config.toml
model = "sound classifier"
dataset = "short made-up English sentences, spoken by a formant synthesiser in many voices"
train_examples = 26041
gain_aug_db = 6
time_shift_ms = 50
n_mels = 64
hop_length = 160
input = "mfcc"
spec_augment = false
win_length = 400
targets = ["sentence kind", "intonation"]
num_classes = [3, 4]
arch = "gmlp"
norm = "layernorm"
mlp_ratio = 4
subsampling = 4
layers = 8
width = 256
label_smoothing = 0.1
loss = "cross_entropy"
residual_init = "scaled_by_depth"
optimizer = "cautious_adamw"
learning_rate = 0.0011
beta1 = 0.8
beta2 = 0.98
eps = 1e-06
max_grad_norm = 5.0
ema_decay = 0.99
max_steps = 20000
batch_size = 64
epochs = 49.2
lr_schedule = "constant"
warmup_steps = 2000
weight_decay = 0.3
Rows from block 5 of a small sound classifier, named by matrix and row number. Rows with one number belong to one neuron. Each number is 500 + 25 x the weight over its row's rms, rounded and kept within 0 to 999. All counts start at 0. Numbers have three digits each. After the name is the row's rms in percent of the matrix's.
After each neuron's rows are labels from the 100 clips, of 14976, where the neuron reaches its largest size: "responds to" is what is common among them. Only what is clearly more common there than usual is listed. The data: short made-up English sentences, spoken by a formant synthesiser in many voices. In brackets: how many of the 100.
# u: gMLP up (value half) (model.blocks.5.mixer.u.weight, 512x256), inputs 104-155
# v: gMLP up (gate half) (model.blocks.5.mixer.v.weight, 512x256), inputs 104-155
# out: gMLP down (model.blocks.5.mixer.out.weight, 256x512, transposed), outputs 104-155

u.67 093:474487459484483521482496457523485479507507479507472469508513509458492499533503544473501520503514486496467514512490532454512477467469467479529506534452477488
v.67 062:494499492495505511498503468533464503491526511509492464537529557473508492515543547491505519481514494487468523489512491506522481505494497502506539520469475514
out.67 079:533529483449494520494477504531500446471477547519509500494495550509451472463495475526485466522501528488447432503527463512473489533500516514525454439584547512
responds to: sentence kind: request (75); /f/ (51); "me" (29); "find" (27)

u.395 108:481532495513511489543531513504497501560478501556523516509486507522478482508470519480495511516536493499510519482473486506481505546488529471502495481476479483
v.395 075:473512474509507510518505455524470517500520494487495446531523524487517517530529538484518510484503491491483539497516494502538499501514517509507542528454490481
out.395 135:485531456514488521483503525471489489474499482498463490460524481537481469439527459516520467525500486518495498542447497470490465452511534476519520513499478452
responds to: "our" (36)

u.3 093:478517474515486504508503466511470527510453496539503450557557569455516519512533520475519508477518514518458546509531494482504486506495489482500552525475515540
v.3 114:480511474503521487445447519507514505494497495486460512513488511525502509471515489520499493516477455510507497538455499491511456438532480458544507481520489467
out.3 054:471523469461493519459473393515449464468505539537458542534499491531518461499515513506502471475494517497485531501486462477487452459492508539528528497500468525
responds to: /h/ (78); /u/ (56); intonation: rise then fall (53); "who" (43)

u.334 089:494510538512456468509519456525480489495501499484507476527557525494458505498461513527513523490517538488484505518476502530509464506482521538483500504483493543
v.334 083:501524485485480489478522522485521462491490506516523498471506534507482460525502537509533502521475511485448490490532499501477523526519533498507492481508471486
out.334 085:463516500490466497552536512480478478490472503533545474490537517446496525500498545464497520504525529524481528483526491482473550550483506482500520549510512501
responds to: /s/ (85)

u.320 091:527511462493526514521474465519452521512501507496472475545499508485497492486514535480509510498514503489470526511511485539543499483505483446513549540462462475
v.320 057:503505505515530483478486495527475507487521492506484475534523584487482493500539535501516525509501515494443502513510501503549473485502503496505520483496516525
out.320 088:478553471503488484530510460527458501528473524588525514518502551491506526473477516514481495471544517538462504494529469501490506507509499489487510505511470524
responds to: /p/ (72); sentence kind: request (67); "please" (60); "me" (40)

u.337 086:523521472517520523511486486502464515515505454522463461566543530492500474503538518473490513491509523488474528506514505516541476486501485473521529524454478477
v.337 058:504508473493533507499493465554463509494504493500508482548512559460484514516551533492535526495498519497455528521515488497558481493494480492502546521500476513
out.337 081:479555502517462516485531457486454497509494530551499504523537531515476515437482485520507497467546513508467500528514468496491507487520551491523528474516509521
responds to: sentence kind: request (46); "please" (31); "me" (26)

u.120 087:508495470500505514512495472537466504459476475514487491540519548494495493485518515505501489489501497529462501535499511507473480455483495504506516539497492553
v.120 063:473484482493526488489500513523498536503527486513510478513531569478487512519530535482535504513491502495443515504485509500541473484508499494504535510485518547
out.120 076:482577471495477490502514483502480507513498516556496497523514554498494493487500507498491503507539521516456530495555454529494528522551491480508496495543514458
responds to: /s/ (79)

u.5 096:506522499504505511525499441527441513504461488527472452555543529491512485498518510513510503512512517500471494512506485518516467494479505491494550499461479504
v.5 104:466518468507470521461463495467487477462497516514461512478489485509493503454532490536490495512488489532492497544457494479485478457519532477553495496519483518
out.5 063:501558488482496524475520448517434497481499514545530501513512515491474525449523495535520478494533517515491465516487494512479460473495545494470528468501454547
responds to: reverberation (59); intonation: rising (49)

u.92 093:511520499482532492528482503532464474464516503527467497486508505492499483464492548565521492511496570492442487510534457494518484539488488491527476484490523426
v.92 094:500493524486486489493530454516449514463486497506490493515519489460520516483507548524547520446486572507440527501526482501491491492474501535497521534482491482
out.92 078:502502523500508494502490477536441494505505476484494507513517500479519522494474478521476524484520501487510480496481512478511484483508491469479523500460496543
responds to: intonation: falling (81); voice: low voice (62); number of words: 8 (25)

u.148 101:509528452496495517518537463512459510511471469535482459538544535463498497507540525467495513498542502510479538492519497487504479510480504487494535519458476513
v.148 105:501516470486526518452441510506503495470489504491456516496487513514497492483522491527496493505488475517510513536466486516505458464516489470545507490527499486
out.148 094:522535473469500492473488449533484471493471576561515552527475533535521494472498517519517460469495542535465492512532452511473499508500508502517514470522497501
responds to: /p/ (69); sentence kind: request (57); "please" (55); "me" (26)

u.109 095:508524467530516509503516467496463506502483454533508473535555529487501529497526505469524506472522512493461546467488513491522465469499483452519544535461454495
v.109 098:478513455506501505470540474502516493501533507464512515524478500524468494543494542486523501536492456477486525475509495528513524471513528546472500494514515455
out.109 086:477551497496461521502518486481476481494490564531451515508540520475492490459504473534504483455533524525469519537520502459471506469528514538515501525496487507
responds to: reverberation (53)

u.189 117:459450522492496479469498453480495483530514557491484481487479481511496532496462531494492522473518484456511527488486496463514506499483509516533476499465544523
v.189 115:461489468490482549537542495482451492471517504476516443491555476474450511473490480496505489484511476497520535513472522476529516486463531524518521516477526535
out.189 147:487497488501529500450483485486469533495512465489480503525518457513524459524526520483515484489489489493529524499459485486509467454514495493495563524457419494
responds to: intonation: flat (98); /b/ (69); reverberation (52); voice: deep voice (51)

u.123 092:509507486492499499515486464549464512505480511531504469532517528477522517510537532474521518484517529495476521483509480483521494538506506486509545508451504510
v.123 129:482515473508504523482465538489500473479503493481473520471486493516496487462523467535477487516490472529514521567457515477497494474506515476545484496521489496
out.123 078:475526476476469497468463417497501462479477569543473548524505516549503471478507494516500462473514522500472520513519467481458466480520502546541482485493468514
responds to: /h/ (87); /u/ (78); sentence kind: question (75); "who" (70)

u.132 177:539485481523493490482501537503532575524501487490495509481485519528503499509549467484518486517489484477501479470533511532489541489548498485495489480525510481
v.132 126:488506553517476493484522515482517496530512477518525501483510486523487495504423503509504483498501541498498503494487493497496530550488526503500499492494503488
out.132 201:478519509470482489508505457490466471509488540520483523498500475482499513474446536511507529476516490503503523513481455481491478453479520512534507521485494524
responds to: sentence kind: statement (100); /k/ (70); reverberation (61); whispered (38)

u.138 097:487513474497495527519541472532449521516464489531492462561542534463489492499529534472500513488533500512464544521495516502490471502482503493504551520466507546
v.138 064:498504486484534527505499447503472495477494489518490482543519536472502496528551552501525510489497497503467513517504506499522459486478491511508522515480465521
out.138 075:488543465464528515504498420551453481492498548549512504549512543500472497475507519495501474464522505534482502519492486489496465497485498533531526460521497548
responds to: "who" (40); sentence kind: request (38); "please" (35)

u.313 078:517517465497496528537506461512493497510491473518491454547529545449532492511542509474486522483514535498477537499538514494518498497486499485512533507457451526
v.313 129:493508481491497516489481531480500463458501505476482520466480485511481477466515480538481486511473480538513506570468520483483495486496513480544473499516493513
out.313 096:485549473490476501474491460497470471495512564552485520503502523529499485466500493527493457461528522520479533531528469480481497512520540514526520489495460520
responds to: sentence kind: request (87); /p/ (85); "please" (82); "me" (47)

u.288 087:501520480510459491483509441529465542503466523526506471551539540469508524482529501486554507464533554499464534506525479500496500485506495475508551513472471513
v.288 133:485510472518502507477453536485498474480503496477461517470488490521501497469518466532483488519490460521511518562450511471505486465511509471554490497515482484
out.288 084:500514466465460527461473401483439465463498544514469509524516484514506483467519496510498485449503507493487519505503484477453487480491542542510530511459454530
responds to: /n/ (89); /d/ (84); /aɪ/ (63); intonation: rise then fall (59)

u.399 082:546495477498514481541492483557477511491494509529504473561522550475498510479534522481512507479522509497466518496508495504516476536501484435514530528475476528
v.399 066:488491496483544493474487457519473492471501487515484488511522549498477494517522549508529507511472548489438495503476513508510464479493505495507510496479492530
out.399 060:487573467507474498522512472511454464517482520552508504521503562517510482486476516502488468472529509551458553524523484480480491527491536525524513509492470505
responds to: /u/ (69); sentence kind: question (67); "who" (60); voice: child-like voice (60)

u.267 085:505532512531481484511512460514489522509496492525484473569511543482499470523476507492493493489524523499456521537501463541523442512470503494519537480480512528
v.267 122:448499468529470490484492511469498496519527540493511491479498480520506536453512491511476476521499462527523499547457498427508482469524526470549508481466489509
out.267 083:489552472520502527481537513477481487488488462517504465542533529481477471492506512475551496502498528559464531520511477500499504497521529506521539539522494430
responds to: voice: child-like voice (50)

u.367 109:480470499488478501458457478487496494507456533523487500512482509475549507491520571486511522443475523526468518493521507478480502507478473520514516515495485523
v.367 106:511489465477450515506538540466497458448463506498523504472516460501513482495532514484531499467477524549481513518511531479464522526487528516513503534481474482
out.367 134:459509447516505504443464489494502510492469471507457505544507526515526448525521495499497455506484491506469545552493479485476442462515449492534529525558496467
responds to: intonation: falling (76); reverberation (54); "every" (33); number of words: 7 (26)

u.300 122:505479524522510486458456490491517534504511474490492507525479502524508517546512527451525538501482499484496575498500488520527487507506453515516513577500482483
v.300 105:460473482519505520516494492474465506475528505471483444515527478475495505499501512504463509513516484494516532525481513480538457502450516510527515512449497561
out.300 127:475507478528527504460481491483473533503476449527449514524523498489528441534520517469516452497518550529481529508526459498489496483531464490484558545516470481
responds to: intonation: flat (100); /d/ (81); reverberation (56); /aʊ/ (48)

u.482 092:520518476495516503510515480530465506506487480493517468553510517493498492507533507506503487513521476497506518519459514522508467522475512488494559498467447519
v.482 072:482507491514516497491501519493501511524521488522504487510507571475496507510528533505488538529501479488472496498522497505533516495512507477487507489495514504
out.482 069:472538482497458498496469473484497488488486512559473533468511542491512506489496514531488506443515506526467497501505462511471509475513487466500490539519458516
responds to: /u/ (60); sentence kind: question (56); voice: child-like voice (51); "who" (50)

u.480 103:515481532483510487448443459536481524498424524493510506535489510516511489533483517523493482498506511523489544527492517505465482484463467515534508502512536566
v.480 122:546504510495554488462507442548483552492511491498533505556481472529527498489530511516518486478478513487509466491493475551496481462495514516466556463488489517
out.480 127:472519451478506524462465490514491482497507542508463498555488504516523446495542503479499453494503505491465527526481474461507458468515482516579510487516465484
responds to: intonation: rising (100); reverberation (65)

u.317 093:507509516471518502474455475560486485446513518517490501515498529503489496499492519543487509473491566497465524522503457533532474521467486482537500492506477477
v.317 099:507500509482490492495517503507497472480519534493513493462522525488480484464521529534533517503471532506424481515499479504503487533505544495517497475504512474
out.317 104:495520491495504491534510480496473505530506505537523479561536551446529530517480528452507489459534502525490518485526492508506495492515473517488525500520538555
responds to: number of words: 7 (27)

u.333 099:520514471521487501483492471493490530512470473521478478519535551483514472523534515497509513489502511515486531513519509516499486514496501497500516522470465540
v.333 115:464515475515501502462454531482503488497506505481473507494492492516510510471518485521491487522491453526509518553453503465513477450520494460552504483507490486
out.333 083:485570445465493499488477467487470463473502530536481528507513515515483483457524510519499466487513488531483491539481468488490471467524505485538519491519476493
responds to: /u/ (57); sentence kind: question (52); "who" (45)

u.55 083:538534469476530529521479465512472498493488478532468466537505524473479496488537542467503511511528506479453539514524487522535483510482471459514517521483469474
v.55 069:471521503518521508488515465535460525492507464519452469527553556464478478512518523504502516487511513502464493502498495525520480482506516445489541504487485514
out.55 083:482537497477457511500515439492456466515493576550497488521523529499472484460481492510489482459529528495463508490540454477488472507516532532498510471500488542
responds to: sentence kind: request (93); /p/ (77); "please" (70); "me" (53)

u.493 101:466529488517481510496520494484471525523476476536482464530553572475517500496516528488504513511529510516445545531491509503525476498493509451514527527462490496
v.493 069:502501468463509522473530476525465481489490463500474484496523545462495465507526536506499506502514486513461551525501508481527459497471512496514506518480456524
out.493 071:502548506516506500525514516523482510517507452549518512488515545471474511506463546510499527484540542546479498530516499533508526514496502442491510525530482489
responds to: /u/ (95); /h/ (95); "who" (87); sentence kind: question (87)

u.431 106:547493499485497462501516488505469535541473511513488491528507494471547475496510530480489520451524494529494515497522495479495506483488484484487539516446456500
v.431 122:483469477523498496477530475484500480519548489457506490489515473524484509535483521484515513517492464481510530510475541472532513450495510492508505538441488483
out.431 112:536518497511535525476530528521509537502511524485523469512468495513466504505520477516549496500521527502497478508517487523523502534520553510514511449517523506
responds to: intonation: rising (99); sentence kind: statement (96); /d/ (87); /aɪ/ (62)

u.81 100:505491484514502514471505456495459533512445491494488442565534533484515498500513552474512522490507503492473551510505484510499491509487497483521555513453518505
v.81 060:497515482489517491522505482513499506509526480520507504508499559456499501510533555495529521500511533492477530494539499503540526516508519477490524522487466515
out.81 075:453545448479508517493479406510453471490502551553473515534502546501482482475505539477483475495519509516476537494504445486502469483513495526520526512517494544
responds to: /h/ (90); /u/ (85); "who" (81); sentence kind: question (81)

u.168 093:522500520475541492513477448486478518498512493499471482544502505529507514491490546463489509492490496487492571509500461525546520486474493500508538519473453519
v.168 095:487507472476508503565541504507486478469524532483530449504509482495467500484496500496502468520520504469520504486491505512529504532466547527473512463482505558
out.168 091:484499491528504539525548552473506499521513481525507463509516521422483511521499508487548492502510541537466476483554483485507522535522493478461477516519554467
responds to: reverberation (66); intonation: rising (51)

u.355 118:539504490486518504520509468552445524495511525511518485537492508490509529479514492525507509495506509512490472532532495515529495476502509482478549491460451538
v.355 098:438508466510487495451498517490499507507499523549484502473501530512492492450514482525476505534506481531443471546503476481481501490535533449520493466504545482
out.355 089:493487485461532473495446478555496450491525539471485548521437483557524463501497499522443493516483469470488516525496490515533480500480458530535448481513503505
responds to: intonation: rising (96)

u.332 086:508503476503502506502499450527453517497470500523493456585543547471518499508533526478511496488517526503458539503521494504497480513482482493504545512468472534
v.332 130:494479487494485534499541488488471493488522510489514508493491452495512507471524478500513512469496533517506515521523516473491540475492517535478505534448503476
out.332 065:458555474469508527515487425521420457469499529549490492521517529481488497470494517502491486460512521532480504543491493467501468498463494526529521512528500531
responds to: intonation: rising (51); voice: child-like voice (51); "who" (34); "please" (28)

u.341 089:521516476501493510507509470533440525496498490505476444564551547480493509487506503509506516480522537500455516511529482504526469509493490490518542490459432479
v.341 111:466480484506485512476488500486509467472514526470498532461465456534481504482509495534487509512472468506526512552458515471502518447493515509546473519502489508
out.341 081:528562471502473528518551475515444489487499510516537487489523485501481516439494476525517481452529507523518476528500504488469508517504572511495531464472445511
responds to: intonation: falling (56)

u.247 096:524523497486485517493519475498439522490468465479475466513557510485491485492510504515518531494517493490478520509481490540499481485476512490464533522475447501
v.247 099:477502480489507500434438506491502492476505517487482525482479492520496519487517494529520499514468475525490524549457498483510456450513497469550502492520493484
out.247 065:483515499452498491539487459548455471486510549511464510537493503520496517498513539493469469476519521493484523489496490496484484471470492522476509457485477563
responds to: /s/ (79); reverberation (55); intonation: falling (50)

u.327 081:474514473508507501506531469491465515505473491538480470521547530470512485515527537496531515481530521486483536494505525488513474524465509508520521504449508499
v.327 083:522512511455550501487514476557471475478497506503496509489496536476478463518493554528515483508478544485456491515498488526503475528466500508489500491504465506
out.327 082:460546470472487513504465447518454467485494542557463517522520553482488479498504515525495473470515540533443523512541474472490466520503505524519517514503477521
responds to: intonation: falling (57)

u.467 091:520534481527518504507521462478454533512474488532479457567548526499513515506511537492508516482532518510475509513520480492523481485485493508535552508442524495
v.467 090:502498517468513524511510473527489464481535542487483508481478508465486485504528552532505525466487538486456499484523486509516509503478506541489464493510473516
out.467 075:457537483463497501468481419517452501495489569545512488559497564513492495481510533479494468482506499513464537497507465490484484510479505530524550492522540565
responds to: reverberation (70); intonation: falling (54); "this" (34); "his" (34)

u.230 081:480507479502467489527505505484506491468450458484538477515541530476477511532467531485517523476497499476487530488486526497489431486481488493488529524470449526
v.230 129:461503472536442522509510534469496485497511536477494501473496459531497513453519474512470485520501459535525506561471515459476517472514556521530495496482500521
out.230 077:507514478500482514519529514518477497482521536526517491500493529480465524488535499508508494483514501530493489503531518487495522551494553545494491468506555520
responds to: "our" (33)

u.243 107:500483543483505488511483491514472493477488546511513471482498468516502501472490525543520511477474569510497437484486437515495507531453528503526498460474507468
v.243 115:506490518504525503463502409489444507469514515488500474509494461471537520468508521505533564464504524473500512495504472493490513487475519527483530513458509478
out.243 125:488503494543490481485492498477477542495502460487476500489512469526521507493512468526511499509479476506541503564438516500497457428525514477499529504458495495
responds to: intonation: rising (64)

u.306 096:492495484484492469510491510547468495503494519505500480524522518469509514497514500467510529513523524512482531505494505477510491516483494486520547557477479547
v.306 068:481498505478534503516505477517475497482540499490526479531531523466464521527531547483554500459485563493456571487499510495548479504495493525492512533474486554
out.306 087:498525525492476504513515529472535489514497480518521520489519554445460503510475524508482510498525490510477482479546494537478554569508510482487465482539509488
responds to: /s/ (81)

u.330 083:503522496525563476514504505575502508554533463558485483479499532468511527504497484500528500502550535472505473475527523476538505507523480490472503477506531466
v.330 156:485497482499480513470483535484508466470496518470491535466460478531495480468515476540479490524468466534519481554455522482468499467507514496544467499524495503
out.330 093:508492506505536482480482491516536517502517502496505528535492538505480507540521501462507495533488500509497523477519496532535489485537459525481524533554527463
responds to: voice: child-like voice (76); /ɝ/ (75); reverberation (58); intonation: falling (58)

u.241 088:489487486499474485497485440500465511519463512524494462546531528499511507509510529505515527481532517494481549499497499500500485510480503486524529511456480508
v.241 080:468519487520503492449520485496524472497532482510518508483479548518483469537509539472495515536494490476493508482526486526504543523522525532480471484526536499
out.241 063:471493482486468509489475432505447455480470557533477508499494491498523505454514523501485476466504510514486482505503477446444484470494516549520478502484521523
responds to: intonation: flat (69); voice: child-like voice (68); reverberation (58)

u.160 084:485535485523496493525494462468491515502455464533472476554567546443507523543505551474523523470521536510469548503510490510511474482502471501505533528499485504
v.160 067:507488488487508503519503460536469481465496505491503483512515523478510477505542540517506501499479516477467505494504510491515491514470503536501508498462461524
out.160 065:529522478468488509474467472500476477485487507538478524528474505516539488502516511513498479476482516513471503478556469505450529504510471530456501511497486467
responds to: /n/ (88); intonation: falling (85); /d/ (83); /b/ (79)

u.394 092:496507466488532531518466443532453518497479481533490467574521533473499509519515541476510503478500514502492550494518511491528499510468486519492538525459485510
v.394 110:453484486545484496466493499482502495519541545469513495501482466535503530483501492506477488530487460505526519543460495444535495450514516494543504501467498482
out.394 079:492529489499475514500528447502439473485479541513491452512542496489505527431502490502524494455539516510485490539495484462472475474490541512534535465480515520
responds to: sentence kind: request (87); /p/ (86); "please" (81); "me" (38)

u.169 084:506474506452463496522467522537488467489468555499513492475498468492484520471515487503503480453522519483495490512507482461482503532463501478548465477463516509
v.169 076:472519501489509522485502470480463487469506488527502461516546538447487501491546528495536511464513545502447542482524505513534495525491518522495528535496514524
out.169 067:545497536502529473465539515554505526518524508478529517514487489509486511464480482531518524528504446451479488467455514529527534470498522442498495459540491468
responds to: intonation: flat (62)

u.10 085:479518474501492532473544465496466515518467479525457483527546543470486489511529519474501544496543512498444547524511511497502465486483509483509523541478488515
v.10 083:481527467520476517459511497460490509519513517576515505498501561497494483489520491501514511523536518520461522520530481485485534534526538464510514499517524509
out.10 084:484542481512480505465496441485453476474478527553499502561514540528493496456509522514506494483508489547481509530500496487473505483490535521521534502509508513
responds to: "who" (36)

u.15 108:522490499489523480536490501551506518499515492490535505526473527512496536553505525463519501492499494496467561505520480515542481514479459515518502542506468534
v.15 109:518478533474512504516511506527472469467517505494508479483517476516508470487480511511508469528465553477458482494496484509504504521460532513495501474476495474
out.15 093:511570464457504514523504469500471451492510542554510532509495505525519514458478526504494469490524529528482502514525431521492535516519497505485511496497485499
responds to: /z/ (74); /p/ (62); intonation: rise then fall (59); sentence kind: request (49)

u.430 128:497459499525530513445506527487512548503505468462485488480486508510489440519539494491493523523462481476509486489498522536490522513486524516488492481519542469
v.430 148:498493525487502508489526512503511486521503472477517482498505496514494467534449529487502491530476517489475496489498495503508516535471518516497507481486520464
out.430 168:533513469470485470500479467485478484498478540528484545530472475533515520471483527508497486490494469507543516485476461499473497456492505517504531509487475532
responds to: /u/ (50); intonation: flat (48)

u.116 132:503493538491494492519503514515485511476477501482540466484533485474510496492491519507527526494481548512478472505493447524493474532456523518514519474491504474
v.116 141:488459516514484497496512487509475503501530526475510501505484448518521518478503507494497518502481511484524515491499510460495533472494518535489509521410508462
out.116 124:513470505512501460510484497516520519490505494486495531463470462527525511508515464531500522483468491474554508490460519507491479484516508498478488522481481530
responds to: /dʒ/ (32)

u.417 093:546502528500510498487475503541497514524469516496447468544525519516564463487488482508469485522483479521459492506538471486487525472507482531494522484494524494
v.417 111:471500490511482497535523459489472510535502497555516466514538483463503524475488502479525499460523549513519497495499526468515497543484523528528522473435521553
out.417 093:531520498493494487560543537514513480510503511533563511508513505429505502496485547486551512483512511545528509500527496497517525556476531492504498501498519483
responds to: intonation: rising (95); voice: child-like voice (59); reverberation (56)

u.251 089:500499537478486504536519469481501468527506507524515499469479512461530526464472501512505564504541477475498502492505491496493526524461509477479478504493508548
v.251 087:483482495473471524490522498505503477500484528503535516501496519492510497516500527497533506505498505504457559525492531487495495511465510495515501550478482538
out.251 070:461541461524492541510511505504476500507502439539499486523535542482485477511465515462495510519517485540444559541508500497506497504497484462513519541522464435
responds to: intonation: flat (75)

u.262 083:543515483508547485505472481484522521547510449512505501526491558487516450533523509447493548527518455469517505457529514543522517512499476514468505501515497513
v.262 095:552480522452516502526519483540473453471524527486508499486495486485508487477511525526521480498470541485464458485512479524522502515467513526491490463486465489
out.262 094:476542447475482509528477442484465476472502527534490496518516504504473511465524518507481460462518501528508514488517463495494488487486516500490527509476452557
responds to: /p/ (84); sentence kind: request (79); "please" (78); "me" (40)

u.63 082:516473522500507478484478431536487501492493530504484461570509505483515481511485573501486529494474514478480514466516482535495511512482476523470534499464512491
v.63 067:501502478489537502508508500536469505498487459511504482536533539471494501513538543496528505499498498502459510508499520505527469496486493489508537517465453522
out.63 068:472510460517455499477486472511465488498454553517492501495494502517544523438508474511496488471497503517498465552501492451446502453516505493541498487505527511
responds to: /z/ (100); "was" (41); "where" (38)

u.381 181:488539476518489538493531514485457514496478468551472482488557559490473446476521487504493472492545531544439526538493476501482473541500529483505534510518519491
v.381 131:529474473501504524509495490512477494484541490455504458506489479515490529510518479500528503523481500438511484504494509503583522490482528531474507455461477485
out.381 206:501507475477501506461457494524504488493463505500501508520482525522514459496488469510447502518480457479471510509493498498465495469459459477549487525559483501
responds to: reverberation (60); "who" (31)

u.75 082:504523484487484503536550481500473486536471510549517472487521509496509498476470497508505526495545483485473483489501476487491506518461530492482504467455490509
v.75 081:518499510508530509508511449494450513485492474519470467540530551467499494523526545489490553482510507511476517489503500527508460503463527528472525506489506531
out.75 101:477546457529470525492542538462479476508486488521462489448526481512471470440502488516496464530528505531480492548467476467472489463507527476521510496498508454
responds to: "our" (37)

u.465 082:493527496503482487564515489499491505509446509551529480507560527433519535517488544491520541457537547516490487481532477478480510527494500515511510489490516523
v.465 114:460478491511474521481497508476506460461522529471493522460465461524475493477509495538481508514474476504522519553463525470499519461486533512540469522502498519
out.465 076:543519496526462492469519485477503509527473541536513525504505542528531488499477482525510508481533512537473506511546500499444531543529556496500485476506504478
responds to: /n/ (86); /d/ (84); reverberation (61); /aʊ/ (49)

u.454 088:530531495489506510521472453558446523475487511528473471557545535488515504483523499510483507477526550495456503512506467527511472463494484488494552494482447501
v.454 065:477502485470526498496511461522470471489509499504489494517520526464497505490539552508516516498500497493456517509500499486531469493491497506500514511471467551
out.454 065:495541476457489526550489475502447440485495542530504501524526506485488491461490515502465503461521518526472517523533481457474500530465510533519513498497460509
responds to: /z/ (73); intonation: rising (64)

u.12 100:520498483463540486503507447541448505522508481510478482515489496503492521466531516491496515494528467472520506500497522474508495457467503491459527521440482559
v.12 091:499525490467502537490528510499498477506512497504500527488522510495469482487490531515509496491516502534476542541491530494519500494486538481497507534470452512
out.12 086:499511500432515512521457493519505437434522520493468515478458528524452478498509465530456503519489489481462488513503515506518498508484482518531477484572516475
responds to: sentence kind: statement (96); intonation: rising (80); "every" (33); number of words: 7 (28)

u.442 089:506511498473535495528535473548452517510477526499527451544530511492468526489511559505495506495512524502492480487497496507513476511463498471516561471455502524
v.442 083:505520464500512508471532480461469525501484472502521504522505509499497480515499533483527521500518463494491535527500521509486506466501513508486550537458463499
out.442 065:434546447488489496512502493482503474483478522550493496495513557468458490480523515513499457496494515553459490534506488452489461516502500503523505478557570512
responds to: intonation: rising (78); sentence kind: request (29)

u.202 092:526529482489483470534492453554471508505469531536501488538528547478505521479499522508530497472528538504446539494532472512505475511496486474507524497471472479
v.202 142:507510485483505515496473541497499475461488496473484529476479491518494478470521474537483482513481481542517520559465515494485483492494503480532479504531489499
out.202 089:497500485476458520472470431513439447456499546511472514491492467523513487444501493527468482478491507480486504518502477470458473492481527543518497490487493497
responds to: /n/ (85); /d/ (84); intonation: rise then fall (58); reverberation (53)

u.366 089:502505477508498519465509475492460519504481489522470476541549522457501493494542535503505550491514488520460517506502494507513484474496508469514536534466483503
v.366 066:470493484485544493468500467493470498486491471508508478526526551494497498523529545483545511511484515496437506512474507496520485475485512480504532501467496526
out.366 067:508603480498483516495534469487448483506504496568510498531553532484487496469494512535505498471541522554477486525504490520493514496519550474493547489502457498
responds to: /h/ (86); /u/ (85); "who" (80); sentence kind: question (80)

u.348 081:483474495494533510497433488510498516512513539467465471520488525504520484515506542468441524513486493484494538504487474490544512498488478476531516524476502490
v.348 086:495513507476530516497498473520449489466490481503473472481552525462475486481494543522522513491475536505457486488471491515508475497473515476491522486495485485
out.348 078:458544467473482506535499469475477450518506535569525516505495507492513525518483521474518476458553508522489512483519452493488515508528508539500520531496507533
responds to: intonation: flat (89)

u.28 119:518492497497524501481519498486531493505524479499511519489469533489491499578507522499528528500483525483505508483557507519540517489520466508479467528517518484
v.28 147:522474502469513511486513468531504469487523512486518523483454466534506491500498494534508526505492481479519519519514530494487536495471522510475482525475501533
out.28 152:475530526536465513501543516455487510535473447516470489484564501442491500495490509504508527444545520556516496523457524464482488503502537459508512519477475509
responds to: sentence kind: statement (97); /ɝ/ (84); /b/ (74); intonation: rising (63)